Weights of a small image classifier.
Training: normuon at rate 0.0095, batches of 128.
Data: 195000 training examples, 13.5 epochs.
Rows from block 14 of a small image classifier, named by matrix and row number. Rows with one number belong to one channel. Each number is 500 + 40 x the weight over its row's rms, rounded and kept within 0 to 999. All counts start at 0. Numbers have three digits each.
After each channel's rows are labels from the 100 images, of 14976, where the channel reaches its highest value: "responds to" is what is common among them. Only what is clearly more common there than usual is listed. The data: rosettes with rotational symmetry. In brackets: how many of the 100, against the usual share in percent.
# convs0: first 3x3 conv (model.blocks.14.convs.0.weight, 256x256x3x3, each kernel summed), inputs 0-255
# convs1: second 3x3 conv (model.blocks.14.convs.1.weight, 256x256x3x3, transposed, each kernel summed), outputs 0-255

convs0.220:544516500433507521524486504525498491517520519485509516482477496445504495523512406532495484588484451542598494514505485515472543468476482503475473491423531553545452505548546523554505537447479447537414532508554562561429603508461539605493471573473487477505521447429448481514466567557576465482494537512471573413464575516507496474430475479494471492488492494507501505459496503497494492567530523509519480496430561547468462526518454486559494431525423535500461451499551554453520511453544515482540474449422523405472489437498597534475557514589467518457544514498461566496490487445452527449498518542512510552505458528452491485527457440462465497463475524401456470509576506455462473483441489467511520539523524531462467457469442524464461471486497505482524568454450485523457475449482544
convs1.220:525523471503511499404535521509508632469561430532466537500467540580522554539569531558480428495565529464457534496554529579479481533451489515545509505488497499466535488588397516455489491472515525546502558522418484561442361572481462524551462510504485431462502517478518500488557479490525495465546543467480412501541509514434489561490490505517510474513551483494446450486512512461458542551423490488451531483538494488476557444491439518449523533502480505502500519492524449574507504504527545490525488459494433497503502470523494579467497476594552473525499560524506520486507457487483496534511566496502505473466496501466582499517520517497498534477486462492542491477431461465523608530525518526545515508483474419546544511517477565503577537542498454513468376456508504474518527522547585
responds to: pastel (100 vs 14.2)

convs0.242:434515467501449525511592500487485508512507542537433519537519472521512504526473534522485447497569450462521490481502445510540486523462550533461585597494460535508501524517487508538440464579507514547527505473534465426517589531474485510489556551511544535472444482445490516516532476510455498508481475432547432554374527520510531489530484404458511496473471487517462548487484422484501392529510508495451516543499448478506534451391412460496525454492441495497573476481532527481482476531468575513509501576527425465568532482509552511431448464522539469570469521467494481472479487522487410542544496438428520466441463513445472461526478484525493498470459513563564496513501467535519498437553507482471549490451442489459429436557475458521478461458523448476494552426514495428458476502516511
convs1.242:542550500495495480491484513490477480525485490474530472493477485490531449488445519469504546580462539492431538431522549499459542523501493455572491444464431497499522501492531425513464524438453504453512489445516520517514444460550454476500431523508442503566561505520503483484486554490467543531511510521465572419571484455530449477467517548523499523546451502509527343458492543498427498490511518423559473513554549449552428498604491466463462476514503574446484465526566484539561458483450546500450455472453489517529459549523478501526579528540458510433519508495550543529570502451500488521480477519534496570490460539452498486501585519416516509493446534513498511491462541413524454544447500492460441473547545495483495648469542493536416483479458479490467475486477489517534556462481485
responds to: pastel (75 vs 14.2)

convs0.74:470427447496464456458523493482490481542532497509506494536448525557506449463503491455518502466527576496487530568551428471431498463448463493600483466500449378436485524371504486442440502509497541531456470540476526531549519402448546516489473418477464561428433545525509498407473533495469469564439549434523474466530570438468474484484424488542576477432503519538486453486500427508462492476430530497433457451439543529498469525458490556573472477487476513505485485554459533476446456454453437493472495505524446498501432520476531419510505540409490481507494467498553438537532531510527530532484466487439497516537499467447401517502453534488471510470492485540500526493495500511505456443470501487435495449554471494468524554491471483525506529458533474524494469446499501496436476521504506
convs1.74:465479599504532562565504516470501512500497488482509497403509528514527500504517532495443522510485535541532468507468565430552504476532468458504475489480544563551540502517454476591503491490579493521526541478576460541468503572544462496499633484481566476556499520502554571481515568529543499465571452546475518543432517501543443497493488496512462470427448518474509547531487532552512501454567503482526461489499484568546455527511540476485525388543501504406504544510492456517512507487475546538546524490499503474516539456506490605473545519568527518518548434541496498541501469466508481495508479526512482569478486488539531542536522533464492444491519566508534473539494487476518433544565510508616549582498568553526532494363508460449475427473515478459511488521527428488532485548546446
responds to: vivid (48 vs 14.7); grey (42 vs 14.3)

convs0.127:542545521558422452512491471586469518516504491502480608522500495485530454495467518520497565551456541471459520460496532443483478544480520505477463484480480511531505482467461552465462500464539568528473475541478579455532554487490528453605487508461529487509444491429464460537521470528578518473383519509526508470479520515487490505410531542429529534516506479560443431491511510566482501532485531437547387557530506557518583512451567507460488506478517518505469531472483548506470574498520590505475493492528540494488459484516517530487530461546477489476469559544501567487473490484541515557478487416525511459538463505461466466527510462515475495446507452498510533613520425423486536504543492466446469512497482602445501462505490496434477516519547448519351544555468485550527494539495487
convs1.127:511459550423497442526484528463477529514524491527475530467484556470430531493544497489581510493509460442489490511468500547540521491491519511536504390534536459490546465560385491514565510488482550462544465432474475519477425499503481509513477479500547510560461490451517500475502464510495442481472515507519499448491518491446445482521472522471466458522501530450528508470469499453540496444541542449589506485477499544406532513545567466470404538467594515475629424498513496478556513486555476537488487461472486563513495501530461511520469454552558496475426511503477488442501463537502526495525379343502468517468473486503477347487539566531602473463470503493495525459495491533450495472527478530583538518487534454498467509476513484440502494480484473467530542489498564501523479475525476
responds to: vivid (81 vs 14.7)

convs0.7:479521518525499550582517492522499496510528494469478495479549444463475495484500496515501443523374517469579498522509560575534450490539604475505499538502519504522497425531536534518556545418550564541517473418566475491500481532520576556472462492460503480597514546520538448514471557518497491487449445558478482556500523464436517502505468501419545471440441477499492447479523453498498454543515532555522521462506512463532403491527569469477484571529522507543481545531511417456562565506500502472519503502517390424453471502502515505470542485579497526457493389513457479518450482505498458482541538547609494525507463555529553531536497367512499485523513471434519508468522517548550481551489474494461480529515446485462448484500492558403514497481483473521498511531460542485545475484520514
convs1.7:496496418455457469475449463507496561594490507453497500472450444535566532408457505452429533513511434496561459484474520471520493483421466520488465474495513505494514497477498431456422475531479462548486458461523625577429527524452517521509537472478467485570526474483482422462468499460483561468571498523453453499480499527549514512450402447474451493476471495497525565465476491432447501483503479418466480487504499459431473568463494452547469430534432511493573485498430495536505435451512532464520465509435513464494502548438516537526477464500472532483488511512425501497462518482506524505485513443495465513517487476539421509507481534484531466486442464573437442473429453499458511486493464494564474408483461590409513502522489448481512511450474474463523433488501429503420469495529537
responds to: vivid (99 vs 14.7)

convs0.102:403512576533381427418592510446529514558586473472459544453564568507470488553502519457523473555558534528459498469454483534504517560569493453499532495518457506553466458429436584508489467518554438515491458507505622430461490476521515492531501520499499533603466501485481476508503477547510482586518455564518520475536521479512493542465539507504539512450546524508513506533468542533510495504518572424500432495476488474447532518495580463531515456508483489524463490519515529518565458515483471512526499467546533487501528502481508510556520486503529525537455515509450460464485478416525466471524450480487463520528512536502502447514374483447486434408515554494487518534501461483525467566532581540482470485519447565502486519447505393540498485455526530517494587460503479516512459447509493
convs1.102:492474450475500481546491503500507518577514528477572486506447506470487590502483536525519499496458441526472545478476588486500454590520536518532491544484496492569524567516348464471520461485505513514506447517532496535575557494506493470495530448548507489555476436496545562484462490490426453491464532561469487496517478515475453504518465475455498552452533481456535498484491489478481504507513516383490434516503515515485504507478521505515420529488522488462519436574565513512508480519465408469440486460421541470475480463477516503521469416471448484449448534468508472500492535493506488443498427362523525505453487446513517347471569502516491509436497470512480464547497505558518430515519541526508506550446468533493467543446461487530502452540499373560488464528483556469501498574502459
responds to: vivid (91 vs 14.7)

convs0.210:512498544507559502464465538562537444525461508565480606506533537521473517471524540525541459497489579478487522511559508457557520478596468541495466545593536527500510534482459497470488537499495561471512500597520488414548538514567397460617463505522532501524476525574528490488529457517565482552442508444559506535453507482553509534485493500516517503537471484488446542424513560540553453474460550518536493567501475543547505479465609514512483577534482494500549532499552501511535449524454486503549588527444465598508452479541459504571536564540526463526531513467537476444507497500461474520561489580512547532517514446518542535533472516519547581498571495481470595543479545472532520491544442528520523540497493497471498559543456477541554504516443472529497476479509491480515481512507424
convs1.210:555498421448473418602475505399534523535447435500525461500490443538505493527484462465495549473520393469497495496507483516504478438457484466501548491468538448481575494552493482525507503468493518432540505372515505452541405497493454491464550487505568508579478476446560465500449477561490499455517468525552541479475462565535523520577542484529429519527461505472450500516470498517511475433469473405520455493457536492488476526528518417400540447444547470483514509509446485534496500465524485403446441434497425441459492463551484512496441455451486517502510474526559517543508555499490504468471532444483499472506494565503538419506508523480470492512489512467495499480475491535482427474480502457479497520530490523468423428464496547482506507454517486439527507521488585500491543465513379
responds to: vivid (100 vs 14.7)

convs0.119:456544531565545507432459488522564497491459557556532505446482530466461545467538465490544489500405562443479521478536531450480540487452418517462452470604492483475558524519540486559559527539504453516487586462490549487470522493553454452477509454469457524558478523667434518480540572514469477520531474526528437486507523491444433533504479517485515579511570457487463536503584506498545508560503572519462557526514528417498510563523459434455451448577482548476509547465480532445446494499572486504513532471484488531525549466481516520485489482463497538579484472491445566498518548457501507513432503508510442585438512539448507482455467496505505426495480478457497492540525495466450481541473504550449461507533490541489488479494522411439505495527456483551446468504511477563500504542505515
convs1.119:497518492506432492564491506482481495460513501518490515534488510518550539528485527469478492484519463521492493499512475464407461531506500467480510517542559460525426543424489547489335471480425500544504437520488497523522450537522447527531489487498507471438435483464456510462497471601564562526427424465486459501496507483470489531496535523525451484546468479519554484484520501483495464526513434409407537488490469487525488499434480494483509423545452450563474450538548450543437393525364562526518520452435520536454456481511443512512427417504445506494435544535506488458515483540457516505506589489479495437510482434459495555471464432458463502506424497490463542481547554536484486544541530546540528501502498533477497479446488503474510447528417508485494462514512542453538567527500538
responds to: vivid (100 vs 14.7); three-fold (29 vs 12.1)

convs0.149:400504455538405533502489495446488500548452543480499534528465450496499513522454533489488475478576492489469456477435413509562475504498440534545536475503470527552412528450499578546550501502507535466430481472439460516404535527451415448499521475508500519564512517499493478499434548514482476511555578445492598480543553480510456551490495471517445458526460432506485485492513527447473462541512517423603467473466514481458461510494546505506504512477471514479447479460490518506503516438483452522469492480521405414456448526456550474477501543485505518559496460475447463428505478492514473441522537539484468491540497442480517445542459482484493479503465503409501535496500482428487476535430515448485487511541433469420476503508427474440454527461568505480480484473491462492458425372460533
convs1.149:489522505524523446519480518523521522472571511466477563510528523500496512479349500516491523402458473492419527505507488549528515499458523475426473404490531407495528505593479434461507451462521468544505481482543482549549513477452527463444560529519522550520518516475519540487503401502483485491498497381547418499505512570490530507471519473509557457490601509527550587473465499511515516492435455497564522553534463531486501519493485512539504433449483494492510545476488496492424500472470536509455490478480501427514520471555471482513473469472502472548526515484534477533440472508558529485500414469518488499532517522480464480458513557444447475453541504525481493497420477534430556500517492516529492480566525383633508522561503516472530436461554507484507434548464535541453553420492495
responds to: pastel (62 vs 14.2); cool (34 vs 14.5)

convs0.31:492471451468407442527485512502485495516409492463517490478414533449519457390532576478456550517545455558528529514486498492502519471498467415507537475561443498535488564563478408455494525517496439501540446592440526493539592478433510557501603534526461538488518477508531539519521517448506455455550527535516534488449543474556503531465530546470556529521496511509521491521529499531502532515527490484549496485508528526499562512468498574461460506475489468446522476494492520518470487474512448513492491463517505467563487546501553523512542443560492590500448524525507478471427524503458469461488459398533535511518522481502523380496484566519546442381480432439508566538527543492544524458506554456551536482481450514519493521465483416451514467486498431490453515527505464491436459521539435
convs1.31:521473542470491499471489487457495477436499497502517499471499500476481553484539458477528462565418525481475455463492527452488491548512449518489523477531514443402529421525390545547472533503510555475525462600434539596426394528503519453561529507457466501453542433477460458560475526498487417559400528442545464493455467496497504501499475486518457502486471559521553452492552480573454525501478528461457489482494491543465512511509484427516454518418490542493495468480549491415573563519510501503484480481503487527485479441490554528519471473480454503409463496463506481505502522468475502546509368448556514450452438486481484458499547379489600489455531474541543553577466468509438491522508509538521492515513494440508514477451466504500486543549507467512482536511493534457516438538456488
responds to: pastel (53 vs 14.2); grey (47 vs 14.3)

convs0.219:454489588553546543506476445563512504520452498536516533510444575516471522443507488435485460553456473529556550492551444478523505456476519459448490488508484477454558522519532507427576435470461550555531511504528540529468554453513521518503486474446465488480441441491471454514486483494548471466475559443546561471495499503522565471493501459532549471513542504565557499433482482501526461571467507514490531449498503516443554558464447546504410545490480497524522419471547503467514524506574480513516555508461468419543460540513470419542443540540483484498516494497505429516499499516399457455472489499532499566521434517475425372501508482523460572525504524474542469486543533477433503487482464541499517497529506504533483621580516522487473581571435505463514551454498433527458452477479453
convs1.219:645558479448492461532595512451580477534474465490491497514487512502456525536453445487525508594592551496456475504528587499504477540499459465539500515498540522529455490511541535518512570512516496468513537493466443448536440451574408519479456525546542483541567509480487498479521526543569514520511481541533434539494479535478486554509506498501481465571476398554463501503508477505554542487474559526563480518523535451480567541533463491450502560461489545450518481493574576503647473525496501470460535478546430557515447514543537495485455479520457515482474527491582535517512507516552487497448544518539530466488431513478565399496518481513493479463522539431560537501416489532416526555487494498551500505472511552463516482552480521509474467513528478443499445482525511500506538528495557
responds to: pastel (81 vs 14.2)

convs0.134:528482507539478527487495536507456544474489465481424552476593450478535509507540536508468580491553549469548514466481521431492561531526521505529496528518506476534524559517530540515530569523543484409424546438479453510534479545492486437462557579520512527534480489541476451525492464512501574525436513298510545498526507527485535488530489492509517513523369495518468497475573502477544499479474495477469475463504521497531546409506548474509472552525506520495496543486473536541501477490498453556502499489496532471409451478529566528531522516543512548508503497524496495530510551564529454530531532459515426461459497525518504518549525542510468498528465512478496496552538504475482461503560530487531560504502531393293521459499494524514498524560548503455517506494462492527441530460535505
convs1.134:485489563413526419440538469495473518513507499523538425496463509542505434447516480504467404484504517466514487462514463510471429480501411445393523511458520585469489459526418477510422469503461478515471584513535543467481563444507486517533507506489516469472546516506523511467510554463513461499534460523515376513483515495617533520470518497514499523501572508508484532462497475500455524461498498534469639505602397515509450501439559506512486466460528545539495477499428513478434465465468554533475409507456467422515485554403475535464476426533547538517513484489496520503440469483466497524495462515473480599571490526492508467461477456513502473485497472496515517473526478544479490529466511557483492501516489453480514568496512527473509454467520487561516505530483532450466394551446514
responds to: vivid (91 vs 14.7)